From a checkpoint of a small audio captioner.
Training: adamw at rate 0.0019, 5200 steps.
Rows from block 3 of the audio encoder, named by matrix and row number. Each number is 500 + 50 x the weight over the matrix's rms, rounded and kept within 0 to 999. All counts start at 0. Numbers have three digits each.
# convs0: expand pointwise conv (encoder.blocks.3.convs.0.weight, 192x64x1x1), inputs 0-63
convs0.0:436603621463407492478496528527503446483405472453436619507494478532570494572478559481564508483507459508542440435460609552455557452519431536446497540509608473404454508467420525526479461485481469
convs0.1:592512468536433489506397515512485536426479554550469490488505534505530504504529539488476480514505534515540519514432467543473500421542580550535543602455505571441458525634510468520477527474507629
convs0.2:493558516511451558522517466576549519493464505525474434430521468533377511516426522394534538555503560463548527500470409465499473466417555553403518491531492464293573481478477430517474602539560388
convs0.3:455520522571548410468503475508528535502379512492508496516442464488517448464540445555531444548587509467488502462522515507502579516505526573477526364477545482552531477478449498407501535519546453
convs0.4:447476529432471549515523461518367482432477472443551546450444457443564438521445486545500541568538506548462412619563562426543505467506547484516431427470538511503490505477445415513479462647471537
convs0.5:457478492453480495424515412445488560500546477415590489486444582461551471532511522456559535550422472489519427516558496488517480454559499491505510572498601518495519496435552480490399558508495525
convs0.6:483689579460433485563431526425515592509497483587563490589472598462471572533446499502481476489415448523472447458449577571518466523535384537556461497520494431499482555501437566437466481547573524
convs0.7:465467470496540350481388532602402534447479511485525542576456528480468565455456496555565548478549496522528428469497461528472447479463494502486450451448396531618484481472511528478496551466481463
convs0.8:540582489433419517434551493451565511493478467585561544500490503526610545587554485554502528501534516607523527590557588496535554499566562480512487452518469517495445502564479519484503448438452496
convs0.9:480522518394455525417528520475544488556526507498528509497555490502443468545410474526408449528460453471499473480426621425502494575537547547479481539506471500459500477537558457590506476565528515
convs0.10:443433566450423515517550516565423556461550565528487522499613495500504421542536540449502451551495487662489549438674475468472467614477584487477563563476458471459452482627415491465486491478516469
convs0.11:506543485492486510531490498473466511478542602511476448501467506405563608477549532495485610459499537476596471402484512456522546464483466563610510474450501535492542474597487549447438440452489435
convs0.12:512493462571536507473431435417448574491517570463505490522447534479436504503544450587535553463485444494522390485441487578452486388506484530564542476458496525512546433454469533508382450584560593
convs0.13:534507547552490482492514512495519508455507593482560472579402525569514454521502526490524570509541454452482435574427444448633459437495430607521554453497522434498520474446477400486441591521496475
convs0.14:477492534465592416486458571487521452535523463381503444510450486476547587584538502535511558549494535558528561505442539517528497479517521551477455483442472500515495501452546461428419536376538445
convs0.15:515499448495484545509568515519492451600444541479456483379433532529495500434484469553495503502500465509449508515542604506591494473561405526442507496550557504604506538393444561478524410521486505
convs0.16:483479545384478539490457447558462556482510505522608516501520553518476496580484492516586474455408542497575561460592475511580375556560549445515423528518499582458429532521483395599571508605480491
convs0.17:422503506415520426580548529515468507498520470549562536471514435460426456441496586502465534513561507432417548476408555450475492535538471577506532546501460575529511497459480498481494534499559399
convs0.18:471402473550452491548553502454554591519355518488463574482517516504515551498518514410479460564449473484456618529576491533505392515527494525461460522528456509422434438501457529512545459421435418
convs0.19:558564490551484502439505603477532454443456478474534533500519493472520395497482573502408464455496455470459523433435468617464477474614582522534504507503510533570497439617477483469463481448464490
convs0.20:469524544428552489479551495454494491587454471471428525481520590588550537472496463506584482563537478501453392491455522522475527487484607457518500465508494384441453450588607484529488606476498471
convs0.21:486519522488463545546455518521402591470495505508564588559610519515574430462461479488460475499433453481550523530471555520525528566538487494469487422504508577465408455584386482513509474419497465
convs0.22:409514460359485504446509578599432551502535481467536494527499470509474518465505534474534581467448461524561524486522460483379522565468440496540546500453513545479587538497429482545434538454499455
convs0.23:574444553491440523467499421528442527502466527468531511525512531438569481543567551413519494456515452508566517562507395405510488551476569564426557508379482553498482579528529364487498508446494599
convs0.24:541471537460427473603481603531385483489498536408522510521432487497541474540624446560489554561498581419642496555498445602479472475420495417478604568493415500560541410516500562417602483482526548
convs0.25:503494469493498510469503465528557465472483572553539413473630547478445496543497579432533511487545544543512562570449506554410478549505561387524507519520515535524528456537431541498427471429492477
convs0.26:388494429571551482537573567468612492476573406505458450471511456440516444550477404544431509468537458508491533488386496611522514528464506537592510429495469517424469574449618557564446551506446555
convs0.27:486513524507481516502450537470448444458517619453441431532431429498467495559568476546393586572530579483482486440566416507530500450384516480493502492426556470465628450476574506418544478508511642
convs0.28:441470428554549483469465523530493471451474484523479482476559518491433507467514474467457485488463654492442549573464466522390612553534505498570507467514461527574373398437545486468535450431521475
convs0.29:546491556455465484487562495481519517491431588418482390508543448518609508383582523528538522477563405455494455492462497535471549476510474553531445599618556432481521526610430512410447560488399430
convs0.30:501502547492460447592493520488430543505509559491590521414451555551586462483505495553568533516519540545455496528565520510510483509419506539484492442549613516514514549564472548596489597517487561
convs0.31:548556531441463531455518504515459518474471555398614456438590512462407540459490564410523558602463535430409528558468525506469560527503401546496432483536538590529483477455368536559567531557480570
convs0.32:532410465425412513469512554498484587516588528469545441553498529438585448476566487497532460537525554577572518498545454538480588511472498494446430435552432447489528523481431547542493586473451409
convs0.33:503471542509467483591458496531454511613538484422478574530493531520500390547502567627621554579571512487529475528496451516492457440372521604498571509579536470514544498519504514496505603511431495
convs0.34:688489641444473450488515529413519555502492553458456545554462580490553508397531538496511502496487463550557500552491517565480491571455498476491592561606530498539448418503548566469542489489435502
convs0.35:452516466570522510505475521440493449528427554530410450509509578469476497457495477399533555539433518436412516524566520447482442560560453602491477524546516424504466403574524482437435463496475497
convs0.36:524506573580408488457408520472561547543480499492541616530528575501481535532549491434595521526458445477577482447596554565479458420507472535474546531487478490485491530450436392545532426590439509
convs0.37:425450403436441397463506458552431412519588486459532549534500513536514491501480436588466458437568507522531500450433509549448499476537512486463455382491528522506511472491484536430433519444497428
convs0.38:402432629487357515465442537532500525559489493489537547531529494451541457435536454502588429557484511533593561530567558512461501471495436455471518414550464463485448583544429519485458541439454576
convs0.39:507424567446446559525517525459408527512501570490525506542471497487550480536589464591531546465553513531498445527467561571491571507490601475436524535503480442558560519608391535421391600613576541
convs0.40:426501527525503449530436447380502481554621532475579487497526431570589573428511451452567518491513532462599405415463399455500465520609461481547428490459459551508461540494531465502492419535481502
convs0.41:536525539511528522468469472498579527513452432527558534460637490509499445447466575530472498487456543438514571535523591469466573558593545487511541531578594537426507469524508550468503502383554494
convs0.42:513437491484488402537630473537463505538550504516525582520468491526516538598493587415516423463449470556587523454571462535493507582457461451439438595579439555457610507470494507505536461533543520
convs0.43:482485558506544586496442559511525503526535492580534518498550536543477565582449469485453583529407460480475445531421467510448510508547454481554498501403536440466599592444485472467423420488485549
convs0.44:536556510463497481611482579454458473542483503443515413553441560558510436490602522527508478503536524516391513429499494534452539609406516518537471522598465506454505453533505402514546527496455477
convs0.45:549569462513449472550554560539498485446524409517498560506521521442456635426483537485485486464415465506379630523470557491451451552553424510430462572467545477433449561507463499581516519502483431
convs0.46:581447477523483494519539542506483474531551472511445606479535505524539543424449491448486438433530511449514536512521535449518585518542545443506512517491515477476439581493450483496579443396481328
convs0.47:536461510578574608473499454546431589509579483497479458504441437520456457560416526463504537536478506463469397542532443486498480546514520515508477513442486434490551419492473497523500479569471488
convs0.48:445428556522428545454529457476465536481543466585571482479525424550495447562502513477553465474478476506590482499420465525533507462536490502429507448540544571448531494534507461559526567559604508
convs0.49:532401506598472395465562587577558386559505481439458508591562481539509538539493474469524532493517400510528465454480515586574529539433477506481435573572460494431557572549440554386583520535445429
convs0.50:443522546452473483520449514487498560552546517553586494524468513519597443517604492478601507542522473545528446468537473473480489503531405473468483530516561497505470532501448476508483499566442484
convs0.51:490550499548523493493486437473441442438552491460547543537488443402519471480497492488525578458559548503462439545529492523557432435491492557534502458441541582543543530447581544424498514581555534
convs0.52:503524394417471503511534535494524554431567462523500583548538534487548569473488470461437491413483473528490468523485581490439599495475580499510531539441570565495497498517465453462377562404456605
convs0.53:554515376457487440513599425463535521513473502501490510554521500546514521484545547473429459548473502533501548515503513539597448519547607451473442502512491506508482433629458471460488460529579619
convs0.54:548472528515593462478440482562485473500511471525417428420456420433479603471539490495447537503541500567467439467450436465398467478466440507541464532510523539534442490482470513531478569497436551
convs0.55:510468490517475446479503457514537485433565408568481573487379504435512477520550441591494471496590433567491521454524523499442485459430508534636563432429540512430533484488500472512512504407513497
convs0.56:473465556459454435459432466478426616570505535474512543586472502418483477491442538493453442539470591550423517498579546487452441457506489560442545435468491480508498505476505517491544440490434418
convs0.57:596416533536579551450424558622448477540399491449546520508471499477429563480454512484603465571464562520500507444447536498470503454473456548534447515485463446483450479470446536557469423543586569
convs0.58:414488514458488488534577506496528515570525439489396458507500480396571543385479533437495445481510481525493589386566478538495523505519525443581551528514399538464554466492534617546459504545539574
convs0.59:472482450415488484417521535498462495532448529428571556486441489536449521527499477517536565499536495437497535421523490423578486593499666545491501464363542497558518522488553506492425354395556486
convs0.60:500529465615472461415454556444448533490490519513507505444527521502441565539454442463441458472426546477487400508542573581533505479538513477537497490505533651542482462422518483470482432546470507
convs0.61:536439508478499482469444499491594467543472549524415479456485542483519622463423423527516557433485505443588541554450552514504498544509610558556563493528460485384415554487527440540566504534490445
convs0.62:409566495452506437567440494496496575581508479631494565506475575580522542476504461474522492508504538561502517453513459498496471470494504458574458407463550437590570425437535484528490394502513532
convs0.63:462534444570577483532556598498470529415454480509463555490533437494543490451504567514513473463525416451453467433466464497472464456423458627493424516549576471481485463605579504444489488431557478
convs0.64:529466494514452462544489546510479530491501591559568525560609472510538483499580482489524474499506538459538466555523414508497441580513556589487559541564479463373436542599515432481454543490470498
convs0.65:516554402484500507621528437622525509544469445485436509425523468528469564482489494491439484493532479479437525535470497534466522486534480466448431499522486598529507403566496605493487494534638555
convs0.66:630500521405438434521550438563559447624467504499552505527462438601508498478557511600547523530469434412525529502503486494418563454507576589571600477546526447517512611563497495531524494436570454
convs0.67:444459482480538631504448455546525486470480467528506337543445490569438520520486614505551566417572504513509490511567504478425599414456422517457510453591566500390553538500485499470554522467473504
convs0.68:569499471533520466559424460498521494470454514469495430500636545586553523533524605516464476522459436452479513460548528507525464551439389494510452494577536471593507534519418411452565493479481585
convs0.69:432536506599501543569497511492558622600496375468570522443482540451534480529509521507506486527541562467488580580477550453524588475453452484514499425512514539452468603491522540537516486531432474
convs0.70:446509505483482518538537525465547592532613458441489604479542492500430540571592463533494410456460434443553479440482526475459500469435477559522444442515499591399499525450480556448519472498635497
convs0.71:402562505468484488438478452533573505468606518557581526476531549581455513521524460472546503542381470562502530416558526493483601513526481547550542492409548522513541579465509449510426487471516457
convs0.72:412506397413508551537532511495496515474569472516525461493500545490603485569566479518462454463499539557476476509556489581534421463502503469488432484481460535539486514483518467468576481481469429
convs0.73:458465473462551547568628593499517434483505499495418503467469485453557479479513544522451492517514422536431562412478501572489548537460521390527514519485477492388564423515521550428516456454561461
convs0.74:506499527480440538477415446527510465500459457481559560451511538579472532485479546500567427502485526475571565548454510548509518600496584371499519598492453531491466641500462506571497454460514563
convs0.75:470537446479539532513495484469568452445550568510537459480512522516562492506536480491427516519487516551476448556544577515458488508498467493542537556549498571554482429511410441361567470433498468
convs0.76:618587513537407538488446456592422492496476504425453420567542500382534468428578496482504527523579536543512418468572480610536557429524438586495610479545446550508535528573468517493579556467512565
convs0.77:532547469501539461412491571449553526485426531466516402519497474540457588697466469443414527550495477507420447534497476517497490607589587488522528567480437466383523456484473527514531512518488495
convs0.78:505479554480483480489436541494464531553456542471510498439409443456522543369504438478465512504501631503411510596502506568425498454470477518442514558481582474517430505531570378496541414501360490
convs0.79:534552393502480429580542464430478543457523590578488498523594563563529471463480540424504414559385504468484579486487565465534519502517551532542454462510548517496566519469505409440491384444503494
convs0.80:467472537550502515427505508524492483477495452499476460587420504532487417506478535552498463527466604414518448517494445397564562398402614412472448558471506460417595433442581449452439509464481552
convs0.81:486468501501488570547443473590561455501446442579436478542546377464491523535431446473439528500489474418441471508426449440500510531491514551486524541568522418396432510514477490515388477521478523
convs0.82:567464565540419496460420573482565435536499524541561464440581553489515508564573520432620536499524516407523483509447520544465461565491529563554536517484517548440505570528546391606506507502519527
convs0.83:526524606536495496511493507543510521459418531500432446433463573476563500404518552545544525501539586466487527476554416532536456523497516493540477603520528482553507512486561529459463526537526490
convs0.84:524468397542495556481523469471517465566491433550553555528565598521526580496506454518490435423511495502421456477517592518446440482450452456462538481548585514541588474505515457402478456472483538
convs0.85:541460520492520458523521515550441590563408474462565472540519525523525568395468472536549478563513619473450448607497492494419434526579485478508571590488537548548437460498506445451508532484361525
convs0.86:527502455587422545520439521522511460482544427443497486518453527528538465517465535568451431444516496526571450440527464484513514471505447514518460498450520454479557569493529442486441330509482494
convs0.87:499495409462466523539489527411535499519472518469511569496478497538556545521570431519499424533501444486421507420481510511593559521522529439453441468488452525481392483466527510483563484502526416
convs0.88:486484409484426540449432499442485527524440513545544538546569537521571492516529574484441491511478509596548517507552540523525541497565556527529548464477508504432535603567521554399508443514472559
convs0.89:555533567530543501495499512424450539546441443510488512488495492453510584481540556472454467420422484620388519412544507596392514581464410536461491417489511506469554594549410472481595403437467484
convs0.90:444556515472559474495570534533461427510554560422483528555428574510424440458425577487470489512540567545611588545489472530543483396491475549505528402587433454446478510479555490556506542510493526
convs0.91:493489519581606542477475467461493506494400549498541493541455496530389486474504494475477596453553529569411464484486383453449450444433492479425489478527494440429455460536519506470443508537523554
convs0.92:507579529514421514544490402483419517510545453425511473584464538514501523419434648378516509442530605494455463473466490501463533469454492525543473498519505464581544577451490508448523590551510639
convs0.93:501505501488410450489627562485433513440544511463492505452525447504483555501438481487466463464529420553597429469519575499494512421377528566584482493510503459395501408381495621502467516396540502
convs0.94:515557415497471559573507524512485539476503514534497485527533507511516427535461507443517516469427391424364472478531540465492448489496508507490420559542455476540536408487458629406526479510556509
convs0.95:579430426535508438444406507526441444519528556431423551477481514509529467588518461523487526473600473549542499451450508467576431434501523515535583439495485483629477540540540528495527515466452557
convs0.96:464564552476477469440440522477564503551413614489539493462522566429483490514498493479485527568555653498563412496541536543491443434481580483534580530433471467523515543494482447500518541438456485
convs0.97:438572512404489551482552485465382555487583531518462543519606458564463437520455532440491558500551532482539393609485515476476579489487353573463456524589544477501577471528506567519472571526519522
convs0.98:514525487489496497468430491559436494502532459519472461508472558436532501503554534519508619512544539620417502467511497448481470439469525475530492544544560515598535387381527493489420484470496554
convs0.99:560459607457533478479526467482540479512507509389478544579456527577484423534561490493485488549513483528461531514555508505503437548449500554453469475476526511407518576485495443473632518475470452
convs0.100:438510452473524453551548501576423418580478403528498440530458469478615562533435511526453525521492491536492427507497512485509410449530484501509510486432445499450556450533525545505485459556608500
convs0.101:481405507480479399455488505566452456552450517583446458598554409586460501588503506420441475462516470544525528507490422539502463516534540530542451527529416440488496501511487580578533488509506591
convs0.102:482470459493454433536548485516486527448592506499504474583454446522436529569501506515522563499537463492532397469455518555540487488495429478515446456498511536583552423473492547492440446586609503
convs0.103:520533577540511532475468433531536415489539501501570392491510536461486430497498457512500531479497563431584582583495533533451547514549524510542538595524479509475468587502540439533517553477483456
convs0.104:508437382541549475526543554455409516531557490478491526531498464486512537524554517473601608583519519504447469493471504575552508491400439431521489435539442555503459475460539516524450489499574563
convs0.105:508589567454524443563483510447488501447437568418464454413532508581505510433520567474550545416508530535554437516506475482374570553451528420581577635538522463468466496512539455491503495503516534
convs0.106:454393473497535489510590577523523455510530454456489481537565449584528475523524462573473492567462467515500573467555446500466521538491525503447611475545446502383497413546436506472527489493500472
convs0.107:439476621466506485494537382450526483506525492398547501495523452549405550498595525491513498519446571542482529498505475515451561533481584419440470516369530512520634549533540496522571469503458468
convs0.108:481506455590485478403411423595453515496558479465486547539474498539498552369438467529498518443475459523561489551380576525408459542528509499490537480433483584618476504479539536518486455475405466
convs0.109:547447538587498453498600464475504474449530538544516493447525453430561468460512544509431403508493537523450489463524417523500473557544548500403488491566461420502560450505627470507476521430457458
convs0.110:579391503586544476457509536451525427562470517572466461442472438427413494487442484509499478463470486613444552377516497501436563571515577556507591517431508437489521504510487453514494508480473478
convs0.111:391561433503439423567516598485544496559544535523528556463551506606545604520570553512505458581510521495475438561503541444514593478442432498467410488562408453529498501475544407543540531595477478
convs0.112:470452616513517540589419572511471526635541509452492504464464535518415496527507489568521491501567553520521531540497499631471550492493585540466505547500365515531547598458510551495485555533487559
convs0.113:548490360514488451478409426545514474445306454474460417523505503447540469506424527386572487557503522483432515600483510460570494550509537458597548478455527437387516407534573582447499552519469485
convs0.114:513512507450463602557537476391545414440493514570508476509522445572480464456568465529462508463460422444482512604429540446537539534552649416465394537522484510564499537545456425452523533512478569
convs0.115:535393539471426513621492549477494433476523532417563563527464495550518451472599504502539539533513499586488468520500442434495518503499400523362557483507407437440516522534461453461505431514489557
convs0.116:475531596414447541548441560519470495547507564559505471420471507632456487516551515476480511542503530578533558524531524484513571448470514545428574562474536471440494619516438486536496568542553518
convs0.117:505546516576404478530465568551437466501387557530546504533556590513521574528472520489547407506486542514491450498512538496458425515462406502463466518508524556580540552386469447435429499512495441
convs0.118:506499512498546527522451555377466475501549444430500484474556556534519549507628509569491563489522419583553507480473465539517517453410546396480473499471525447503423535462614475515522492495464543
convs0.119:524461492444496593480471527534409455487494579563560498455494451460535364456548519391538486531443520469433508528501558469447521517559494521549432450488497436589613527429484434562477501591463458
convs0.120:479471442627532491441554549618499462528507584493461426483486489555418461473581505462516494506463563582517539519429426565501538492519524552497566412539411515462572492454456532551445481485463582
convs0.121:365484487458436461463526546461485434456508566419516425531404478443561516534467543473479507539501452489459448547588437423547475475502396595554427500409530563503480470530594495589487528441498472
convs0.122:494502518388390498587472486464465521532455513472528521538558573535523419524548482536603503562536525556467510452531522398544490426479544514364507467530511433572460529581444476467548453516569514
convs0.123:491546579476597467515550473450498427468529490464522349541510488424509482425473543571543572483516559393548508517406396434534530486434541512542560525517552439404560487496620485542427577496522485
convs0.124:531495505480564514520439423558447611489532684564544458510491521483465417572498509362417542458423487457591385479582461463503501469506564513499473526443479470483555563523514478580469495521523441
convs0.125:456587482455360481514520526507539476553638447534490508480517520511557577507530472455413481515373474529532573463542518492495624467492407462524434495547476545508618507494509557477497530424475529
convs0.126:455436475578538441536476464488417547495521510559509478479506563542389466446496540422583482495475529511425536545561460496559344518535534570523441506449449453621494492502477516536497464499424493
convs0.127:494424487562483467527550427565542495530469494497587538454565490520585440569551529462470470466460463558537447516411475591520449435521553516406547598502558532424482595476543499519533476426489463
convs0.128:503536484531477417557471391466532492434524410558525535555457555537525515510423544533475494466434509507464407470464516606511477380480502500537477437423580573532512530456528501541544411415405597
convs0.129:504453513495451484489469423550500505514446453498588483514482395507420449517461483487504539574505382462523412504511444507591501524554477548481481472507521461509462505433451496561486496562509497
convs0.130:412461431473486593484522455421477482448508392542528476541513493451481496486530478580456539507587566462550481466495560559515567455416484424477482508521404487497569525480591393495563530504439588
convs0.131:492487407572453501475321452464484483567525542499536515569483471484497515542580519440486550558504557486542558516491475556466471467530491454578584531482507562442528579542598478540529561481448557
convs0.132:475604543522473538537460471480503481496490393480448535576439508507448450428476587544450519486519525552551497560490530481490539458554447461456543529448522560509526531484560485507529505549546580
convs0.133:556433590516484454539430511587489568518514510517499506420534477555560609570510516566449557493398500494477575489521494524409529578621454518501492480500573566534461574426481507499456513423497413
convs0.134:577523500500429499543467488449470512487606476478565483402555528490609515481502562551482498503542599518462516487500559523377585474487538555509532405509593526515536601576539446419447550414538501
convs0.135:524482500516500470477391414511490487470544428577575515545566590529489563514532593409576455582489525563534485550596585584469394424569514489548576518533491534532447590506483511610502483505465489
convs0.136:505499565471464485520455514497565504486500593467528541515498487545571598539535591479546515515488555554528571523457562483418530545536532469462325565562431494576449455501470475546498529593488514
convs0.137:585505470499519438505528542455499484525472557469525438555486534462475539549460469456450534482544526550450476464590584502523447507563553574535486477373534506475534563597550544462405572537497479
convs0.138:481529391492580469496537545605494450559577516556462455510568504463530462528518410544472496428546495493466504537437480482483464471498538496549515468497464461458549453492547555494455548445537526
convs0.139:495472442473541516486569540469534577548528519540462478500480503557477431561406477377381480508468507555474442464526523549430469533479480492508467522414499517542548429485527578556423481560514570
convs0.140:492533563438520517515508512570512471531469489585522490432562414476552559506482474416469531455511476452469422501506501596562350516407445428545516469539495609523490539374619580467452539492473534
convs0.141:460496479575522529544531496466474538477439504450578449459468540537420449538520592435579482571457455518520520438484493498537488500511469490496400533539509542479537449430443566579463577505503575
convs0.142:494477602514432579500508552556424483551436514357509535483487492498525556502495522534461419496522464521571495574561517524478444434427468529435518501522571450565489578609506430522396538444534504
convs0.143:589449432478437422446466432469439517486622480438544594514499535544524580468534432550491482499530479485502556576381489534487437509501546518465473513491499550508464415567535468578544490513442492
convs0.144:447493508515522424444544608505463566561533402532481595446512554541494540537507550573431456526471451586472447457514508490549543502500523445496520485409478534482515571520474549579549450471456529
convs0.145:528515489544575520467439465510444447466513503547422550579516528538483502568499502515486522470528486519439584546503550566471426437510539530448468363430509429424603505454443500393434488465557550
convs0.146:499522467451380431616548564505410538504521486464572481551549460490548433567526502478500475526489403557504500465556540536493522569503496526530445466553502474471511492592448468560479500494532541
convs0.147:453475495472398459504475426499504575470506573476602463514500495496460531550563532427562480520526479484488423556532488484484543527563487510512443498507491517482453502543483502533541519549482530
convs0.148:510481510546576425524525433531571560553467632411460521522419465607485489565564570501603494576612595488488527506533482468519436542484456508416453522410549446506545545488443431457431463521488507
convs0.149:448469535448427595476466465483471504423501526452526562475539462522403422591517619493571549605506604507548542546444531433521516446453495519457532515516483482560559462532482400495468553486576418
convs0.150:537499419465548512485547518501396538502494562523507550561467504480449497530567480493515459577577489523526522482533483483489550536555560519459579466477417382456489535528590491492488458481470584
convs0.151:470476511511509366489455452496458487490523437510596504461398568535416434424570480513419386609505487504484508541477502585488463506471635490537428517391529517508596435411565577486396585520436480
convs0.152:503459533433527479479572496436436402454460479498526454503472541490532530553575370481557563535558473508508477438457433481450425449438487531493502535501533434508403475550537498525495551432513466
convs0.153:432448541535483434518482478467389501429438458556543507479548552452493512483502540547466457526472509542486518526532443553541380415570460453418514471519486529453564467475519396555549411500517488
convs0.154:535501616561488608433481514524561481453410458505409452479501413452512442494445593442527551527515570513595563531509492425571481506496424516545505491542588533416501476510516585454494453512530603
convs0.155:478549468533487442495569579446522505488466523457494503468492559501540560544530440496418452485392453491497525470533550528496480439503514445493457475442479549537526452449578465489437491397454505
convs0.156:436488536487504437487508598486527477441487420450439403480477446510504558565524444529435438543531512496530423580464568551465572526472551508478516511464566464526613488474525469518482566418468544
convs0.157:495516412458495490430402495573452534462563540372466416505484504502377472514479542476446458497637598540588481508476514507384584457555432509557498531528483498503475485448531536476524547463500441
convs0.158:474474515519458476519456510538398623537576553500599530422450468552543439475579585564626483495503569473587529538568514498468498555476514539451599530559458512564513488449563569458527515486493513
convs0.159:493506384528503437512521480465508479519502458553494539396538481500520541474490481487528428457451451467581400430420499455538402378483452527482534557452411523513477476488532623429423555503442521
convs0.160:522428518495402491470494489512534497512554461446494580458508496489479440526495451533528480458476475520513463491485461485444498451496504498420509535429492459446541559570445476501448501493569428
convs0.161:399463481520505492506445486598502496507538477484493449448405477517492500591437589538481462526591502458543552499429524533525499517503469576576482425431450436441555531491444520519484572521554543
convs0.162:446415542328576525514504577425509520524507487514534520391531480540504501497513474525493555489492563597417418490498544561455469476444496411445435621520523442406499509523408478494472463424567534
convs0.163:469458468589491525482520578554493459600463435553527422521500512495440487390476469445506438552485460440471505470467544460501468442534430578519561494507502507469540534504523554564396541513483602
convs0.164:551564552518523374492485474481576494513464519487373495512521531479555557417506441455493516524516681550550512535386508514537487476559539537569578441534467545478533504484594458522504421403419527
convs0.165:531529566604461376455538489551518557491545594410480500514475517500489542531448546540522476526451548482550439545543559604666544469436510571518492504408411477517520553445464567538494504543571478
convs0.166:523604502509515593469530549538607405488463486512453493560538552435477533542512450522426529541450475482465492487402541551502490557496516562596459512569578500543503439504438521458414539551610503
convs0.167:529468551499460474498521371536547484536422566456576553480533515473512531483612558506598517493534492499534517555491451413453493479538500509462523571554445404494467472458391472535473530609467579
convs0.168:560441513544482526455542533569480452489526509362522523459540439532589442562512387518519528510451502456511489553449528505504465528476436445505581504582439462527508450483542481603525564542434496
convs0.169:507535424543516547513442545458502612584449473532495552491540501501485518433393560548469416477440496503529564552513499467529551482517431563517538527539514567526495507495457494474570442465447500
convs0.170:576489507380473591570508566460401463561540596437525455581510458480491501565530464520493561553459508525484519485493469462463578553532476519464450488571474449460473580533448488469519537496523468
convs0.171:520399518584506400488451443547549506641497475556555488487451488463579508532476460438571556553530487499511486473535436428539508549499450571538412504498497521493524568463414466567449574579509480
convs0.172:479521554586512473545559475535556447430422589594414509483479604465387520503504558528506556544407518489493468456443466512546523523487590358423471562428472452515482428439446553473470478530545417
convs0.173:503582602539510557526492448451531625485547527508582507533519468529461538536494617401555491511448501479535580484513489512526534449520464502516539577545469557509488495486488430548520510506523551
convs0.174:481530469508458390533479507549449602555451510492534534545494534531429465473514537422568396511570457437490526539504508456539483466451543521510520481543523590494529587640509492500572534481442583
convs0.175:409470515510571455478640527488508464547529526419417524481486428387517499521478498507459399543462450549487527475457476498536592521522506482387452535438410561565465494404521501551525486412529389
convs0.176:541476462461455498497447429519568469512488461521559510517519545464550391462508540559517498508527530504512430468518532484447593456494360476409545485546511529533496475493459540471512505450519618
convs0.177:508504515550462480476489473533552474389479458557523470502534521527554467517515459359423664492577531627582585477468425511531493547438568492499538462548413511504488498510417545579484505512409533
convs0.178:491577454522493413456491474490522454526532520493512506482479514513539498538521526367508477521541589549533432517492474556518489480457452521482474472515437569464492542427605423584538364555456525
convs0.179:605421527507594491528499606581464538446463549460544427462456522457444547498524513458498521485525423533610507510515547455470442565460484483510577541477428378526491488536464464515475570562536505
convs0.180:450551450615493503485544503514523543469519409496447593488526439484504529502529529466456566526449339477479474500427542528497427565483432563470510541523494531534458453427528568530429453472544422
convs0.181:511516452429440420491576512559444605550383471510532492469529421488517458414387463408424452509528508503551526547529544532514368581545522475488513455516435555539523474551476547558439474500559553
convs0.182:561501493486526498473368436531487594548453548486523460546419444452532488465561447467501542500533543425536462426467422523489515541482468592479500464504530477507446530479530488535469463476612448
convs0.183:509485415548532464455478513464435582510487469542500584542520513500580619496492551481604476551500565522392524435523383542459403400491418608421417433551563456471425432554541415527447455521538517
convs0.184:464483425472483482451549495443558513525485527558505509441467578463563509488487428455515498456361431492462545470546573440495575558592486522445439478436568475532442418491438523531432458427437537
convs0.185:434511460521503532499572478583506602470613459475467514592455444492523443465519556503541476469479478557548407403573468491443388472437438606495390494514523524475499470535401443478452426459513490
convs0.186:469456449487420487482484587523432503570443396529531516465482485399550407555454478599531470478552514542519486549474633465468408452460445519545601478480536584519560472512536548503491564518491442
convs0.187:532430450519489500546518496525502445531473515413512448537437467541437445490467415475518570499515504504469502594430409557389485394593422541495589508465488415507476373502491464481494447602484474
convs0.188:448475491566530568399418482482502452518497522481504565572404267515454398468430511506556524529542513428381451560463531516448506519493447495498497542385501497525547546465530496445516539442511553
convs0.189:476499451517478512538492506471429580522481545453447552508438573482501491567414524495487489504415504487412482459537497517554377555510411495559477513449464554561535480477490557460513413521544504
convs0.190:480502498537412476452538366482465546516476584525429509485482521540495388525520500460570496579556469534495513524466561421595413482548561522443430563486526589552494437502489449592640538485450516
convs0.191:458550551473561621522520528532513480432555564488545437417447531497429484537497459520514565527486556431406448507461539511415518616405578505504570525460557481535518480525593536502468499521536485